A small contrastive image-text model, trained from scratch: encoder patch size [4, 4], text encoder norm layernorm.
Rows from block 8 of the image encoder of a small contrastive image-text model, named by matrix and row number. Rows with one number belong to one neuron. Each number is 128 + 24 x the weight over its row's rms, rounded and kept within 0 to 255. All counts start at 0. Numbers have three digits each.
After each neuron's rows are labels from the 100 images, of 14976, where the neuron reaches its largest size: "strongest on" is what is common among them; "lies over" is the class under the peak. Only what is clearly more common there than usual is listed. The data: simulated fluorescence microscopy of cells.
# gate: MLP gate (encoder.blocks.8.mlp.gate.weight, 640x160), inputs 0-159
# fc1: MLP up (encoder.blocks.8.mlp.fc1.weight, 640x160), inputs 0-159
# fc2: MLP down (encoder.blocks.8.mlp.fc2.weight, 160x640, transposed), outputs 0-159

gate.355:170167108142110176127128120132112099150142135128100097164125158157153151124122174115157140163097120130131103144096128121144133151118151120156140069128138118134113132146128165132117137167153092142112106166130082128155098098153130080118137122131134092140197133108145143092146113093115156104064111117128127128105121102128070078103094149139108113163079136128117134132127140185176123122137172104122142148108104124148155150122142112106112120171128127126137151109126144123098139138160129
fc1.355:140134119104159089154134172145119128095122117132133150118144135112113095123132081123095095107155151154038154120166133171072111113126102119112121174129109135129147104098124112109138129127124175106140128116119153153122130136104122172123123123113097174112082122120125098150096164146149104118126180092123085121184128104109139148109153128120178134129133106115154137099102128116128163148114123142141159108129151137081126091114169151163128143101169117171136127138136096133129137131128151
fc2.355:092132160161111093177136162135128099119144105167145128123110132067108109112122134123119127127141126102148179137144149142136092103132152124115128128128152146112159085125128104112144118123136078124128168124165144131126137101120135120172130179075081103130083085120087120172155142124116134148149068094134092147122127137101185098142141130127116126111140113155156111108102065140127173145140158091184110146121131106117134100123145150106143112115130102143138140158118145109117152125133121
strongest on: ring around the nucleus; green stain; few cells; cells: one or two
lies over: cytoplasm

gate.616:130133075132112096094125077132125103172151166139098120133126158138130155126187128150176140151116070135130086147119118103144136175113152173149177081159133133121122161170120129184097126121126119143117135149079127115138140105128118126122159130153128085133145136143140166097159088123138132135118120136129126135121093131141120142089122122137111144128128163094105130124144175124128140096076177176119148126128114104152162139117094125101096128133116138128119134117131125169108133145178088
fc1.616:140104139118133111118162150135140154125106121137136152135128108103068126104089128104129126113153176134124144120150120151087143098178140128099124179110146169137141124126130110108144104103128143115130158104173139140117139130115095155131116165083099149128102136050093102167107132159139112128139179112152108149152173119088128156171126102120134138128156100124147139115117129115126173121130133078153112104148165145122105130157153140126174127108129117150127086112125123078164151128069138
fc2.616:120128101128149135168150089151101112077157100123169114119128136175142070114110090133102148141150128093093157128177125128077151154071098137128145112128123128129142067109123115128133123115095138155129148124128105173117167165109115112154143133128128102065128108163066169128134141157150123125128125107084122147111109128155132145100128145128135168154148128128116087129112115134137149128159166124124184104115117130113146112128127133141116119128128128173132132153138099185143129083129146
strongest on: cyan stain; ring around the nucleus
lies over: cytoplasm

gate.619:130146094091131151092116128117131128132109123112092118181092119161157162139113160128136161122106105133158099126095142078119149130117133143152142090106140125139102133145160143159134152141149116158124102121121074107167126109153164063137142116122178117133179137144161147081137103113095161120104131150122148134109118101167098133154115131142111124154109131142071104130136152184142080091140110082098122139129095130140153158131128124112091123172123153092114135127128161143128124132163115
fc1.619:107162150149150084159169145169151108141142126105162113100137155134128131087104109136105138124112129156094167106157116164128108145113129097131106137144134155152153131136129101105125093090124117120158164156127176128110133124091093154123114145100090153101084109148093102149102126159166137152166132095155082158114108145106159111096124101100150165125114121139135152140108100092151165162141130159155165136103135150126145091120157116140119107124163104163152106154146097122149096098102147
fc2.619:111122144145154092142123124161094075127094128112163118140144141094116107115141128144155129078141139121132135101152171166143107136110093124113143094134119188120139090128154123137117110121119090139149157103147177134114161094083107128132114150090099112110137064125100132151141141132149136169171108111136092142110128160122160106135152113109157127139133129128139109107076105122099167133153177117191115136129133135111156089132155156117132075104137111158124159160157115102115124109140142
strongest on: ring around the nucleus; cyan stain; few cells; cells: one or two
lies over: cytoplasm

gate.336:157113100104122149093110113119123129127125137134104121186080103149164161153123172108157147127109092132172086134098131088117155114117113145136147102111134113120100131153152161172114163140146123149106089123119060115167111104163168099115124118129181097144187142115167145094143120093105127104102122155108151105111131106146085123159131135145098101153105139129104126118132138171138101093118092093100128136135095128131133165146130112119110125150125153087128117097121141149125147144161122
fc1.336:104145148157144091152154148143149122117133121117166128077169154108096112100133092137109107142138155109073167115149117152140115136116126106125108173142116146146149124113099109101138095114101129119163167128140196143101132155087089160127126137137078160103077119163094115152110143162153126148165116093144092147128124162114155152099139114099157154103151114105149145135124112079115153153121150156155145114131162132131117094126125133144156109108136098177126126143135107120127087121101156
fc2.336:113137160130133099144120136154107093116125109121151141129140142078138077122149102163116129062157137125128160113144155175151119115105099127120154101111120160119144091099141127143140081103126104156151179114140182126127170127116119118175113172089103116116122067116113134173136141130148138162146112117130076148115124154122153122137150114123176128132148117122153116128103093133099159118131180135174123115145124123091152069124136154097131099084130096134127157154137143105125126119125127
strongest on: ring around the nucleus; cyan stain; few cells; cells: one or two
lies over: cytoplasm

gate.460:111123098120147129113116095127120113125189177114128053126128103143133133128123091155117164132128128124170128158176122118147135114127090127162126129116153138150099138114128117142091142127135154158156075174082178123128175131132139135128100129136114151138127143159120128119066080115133129115052134159096125092128094140139125190149128157127162147158122133154129145128118148116128169105074130177097128128114120179119139114124126138132096144126131152129136119128149129157128129146144142
fc1.460:167128144161150120128140156130124145130109061130126174101115144156116095134135135130123119135138101135103127070108133140111069121149128106107105168130155134151128134111100112112149114114085161127131143113152113128134153151150121128128112139132124111116113139145165129133092152170164117182189141125128135159125122094125128124152166075103127128067128121108128092128111102134115128144147093099175081128128109164121115114119128084130128146170124110127110059153127116128163124086081156
fc2.460:135120096128128095128116082125115128148125103089124107153105103143153064117157135176128132096099128114152104113131104117151138128136094140139151118111122167128070151128137124145117154128100128136121127140128150156079141112130123128128138096082140098137137094158128128108156092148131144122174089116125132143089105145171093198145179147129145132161185143109116146081101128128127099120101141152138115113128156122125147152170146163119138090091142079128156131158151148122148137154167100
strongest on: ring around the nucleus; few cells; cells: one or two; yellow stain
lies over: cytoplasm

gate.131:146144106131123129127128119117158096187144120134146086156082155164128128135080135161149175125122115160128128128150120104128136151116130128153163122166149104178064151136194111150107166128126120162128128146076145112135113093139136112079148095164128108138154139172144180128120100156111171071157111119111135128102088128133116129121128132135088131128074141142122146134134133124128110102131129133135157158100128128128150126140128108128112122166088155141129137133128173139103078125163121
fc1.131:177157128128128137116128106092082128168145140129113128143072136181155124128144143148177153146126121111158076147113110124129147145128171167148186110183091110114101137144091128128127138158122113085128128139110089128152111128127124129121145108135128109139149153178128133088138097161128128094133128132084149126120100069161116118127081168130065109128105128147116115135128128128158120106120146161099188160097109128128131120139101109125116128146118128131148128092112144133121154141176112
fc2.131:128115138128107161116128128128128151131116175143178151179155082135106141096128132122090128045090158163142097145116128145145125085158140115120107145159125132128140099142128128107113128157145115079181128143130137074128124115129145170092107142132133128157104128087140112185140128071132099139125075144147128138123166133117179121128100126136107122122128128158162144128117109125126130168098137128182128149148162117136124128097134128134158145128138161114152105115080136089114147155099106
strongest on: ring around the nucleus; cyan stain
lies over: cytoplasm

gate.456:127137092131119140123150122118130147127119156136120088140082125183141169149082138112156118184080109129137086116117130101125144141140118130124145146135131097136137159165177160147098128138121108122102092156140113111158088137125141118110147090121152125120127185161161150097124115096078131072099138128122158113104128123125084120123116134124092115160096150148118122137132128177165073104130151123087113139096086166137171147101125104102104128154120130116150130132142172146169136125108128
fc1.456:125138091116132150070125135129129086131123126111128097139117145178160140085115099140123137115160125159103105140152126126140142106121130131164125128102100120130135141142153198130132136126132068152139096146138120117137122123119146092137132130119164161136149198140127096098101147104100128119129132183109129085124106120122101106190113136123158132152117135121099179138111113111134104111142167108062086130123096165182133137116131115119123123150130136119117090083108162120128067140116134
fc2.456:147151129135109137119125125123165152119142154158061117131120099137123152141083144128131143182099124163114124112143109112138152140153134129155108105124166128116132153143143103125113136138118183152124129156128062130112131128117176144080152103161135116187140157135119120119135118129127123099100167139125140108105138106134108143121102126124149116125107143163110095093135140105142080120096062148092136152137117157160107186106104083139109127165151155121151112128090105130129068110120082
strongest on: ring around the nucleus; green stain; few cells; cells: one or two
lies over: cytoplasm

gate.346:102191112146115114104138128129126110192128122128116114141111180179121128156102180128154148145110128131117124126128116098128128139130142154129162126185126110128127135153101128128128156122142127115108127123107069109138085111144102080102134066149134121138121141128151128083126128119109172111147128115113163162092128140128099095097128139121077117150121146086087121138126145179137111135150147118128137181073118149128177132136128114128069136147115119112141152121129144192148130124153131
fc1.346:135121138127124126157125153125129161090105150156154186128128121100112119151136103121127070121171145122113154115130138128113096139133098113108133152128140168115177128092138101133165053129124136126142140076168129136113137135117124128163147148118105114119127090084110115128128174160170109192183089107140137142145169120121142128151169128134128118118134142128156078097128093128119142143126069112174103128136126106123123099135128131117150132143103088095103117128111083128140132106128176
fc2.346:157110115115172042142128097143115096128128117072136127134107130134093094131136128165148128131192113132101090120112128134128140139103114110141186135171128153167129079111123116135113116121085131141138130121089137141128126155122097102128134084107127089118155132143138133113145128141179129106148126114115123143126114128140100142116165159115136118123168122108115128115128136142116176126131133128119125093118153148091185097145162141113130124070169119179103128119142140160183125128186128
strongest on: ring around the nucleus; green stain; few cells; cells: one or two
lies over: cytoplasm

gate.327:103155125111129157155123132108090163104164128116121114136174133161174168141128130103127174121133099122106147127157140118115069169132149209128098111128071126145129177151137103182169164128132103114128083129129123103123160128141119119128130129105126126137127086139119150106163128087084179116154136114128128144112110145127139097150128150114128140170127160153085128128122128111153128120129125109127116104136124112124164140147142146144112097128135121125128177149194112083095127124128094
fc1.327:119126130142130091076126123128128110157148179110113117159108158125100165130136102091148141128144143164131128138079114143168153128128128129168149132079136115131139113095108117115101086096170064107175135190128132122125111122128117153111149132128166136147132140104155128144121114099134117139156091152196100125141128135134128079128121084128135124165068178123128143116132128106144128089159104173150145128128128128162124119117128142128151103097132145126128086127103141149110122128090071
fc2.327:171098154137095169149128107108128135104149119161128164104129111153128128119134082126071115128128102122130142140128164154130118087166124137127093160128081124128131159110128096128137140122142159121110129143124134123106135140128168142130088179105140128149085128129090113128107155102128131110073151125080103083112118128098184136126128133128140176109149052122159128135145128097129144141125128176117109102128156114125093146147062142180156167125141128143180157116135128118118125132128131
strongest on: cyan stain; ring around the nucleus
lies over: cytoplasm

gate.115:150127098127171100076139120100096149140110129124111115147130176112143143137164094148172188072124100115102138157128096113168126128114130177136123087117124130148101129096129132137128111126124110150151142176123110123128140126148090128104182130125111122108128075135138140092113123116143136144164105052128112147122107195136128128149168093123115178128129153092127135136123157087121119122107132198130106094164132154146134155143123155158105131128124126111137128131133113121104106125137107
fc1.115:150128128170161128058107089107111128169128128114083126141125140127132157128157128148180165087134128099108149144137128095134136131123140144128131119128119156128107111099128128172152129135117135129123141132127125104131181124128119126053195113116128116109136107128136169117128123104116149107128096075128128128118128164159112120144176085115135171162113191098128118128128130064118130128113127190120071126150128128150128190148105156128124130126116128121126138122130109135086112112122099
fc2.115:126066149129119116129128128083119165146110114128128132129132140163122186105090090100150128110103119106112128164157118128134088128162128150128097146128118113128128128140101128092117126128164154128173106128128128133128128101128173128096128174131128120151143158128114096192136083046128086113118128108136118112126165142105128171097118104162130145128126131128167110147174106128113131150128128137127107128088154121113116132107118150130204128094160136128137147080167120073109117105123109
strongest on: cyan stain; smooth cytoplasm
lies over: nucleus

gate.263:120138097136191128145131128170128125127063125128038113128128128189128138133128139176135116180088092147117128139086117128130154169128128127110124129128128128162128128128128110178128128148123101172090128128128084138128104128102095128128113128116168088164099096128128145121120119128128136094128131128114135122128124128138128090161141055128122130164069157128050138134089160138128148098160128127128127171144164128095117102128118134104124128125128106128109122128130122128159128107128146
fc1.263:128105111134168128101132116165134110105128133103126127158160128108142142129129153162175129192129073153128124120128150126108128164156128157106153090163128145105139157128172136143111174128092097132128072118102084123145128124116128146162144055093128125128144121127128121058184156122134194141112090144128128132129123128128112128128126129154094127141143177128111104128128143135111102128128161087128074172121167115116112125146128150097109114128128128146128154131118158128159128118177120
fc2.263:151133153089128135174143128128146116082057109121166139149167128128147128128117151114134113086176114128128128128128122110127099119124138118112165123157194149093157128128116128128120124138135128170149097128132128134106128110127128127172128128128102128118163126108139174128186134156142117116146157076128132139114128168132113135178124113141128097174143128128116128086080130147089109098136119085102137128112141114078176041128128131127128128128128112151119128186188134128128128128128128
strongest on: cyan stain; ring around the nucleus
lies over: cytoplasm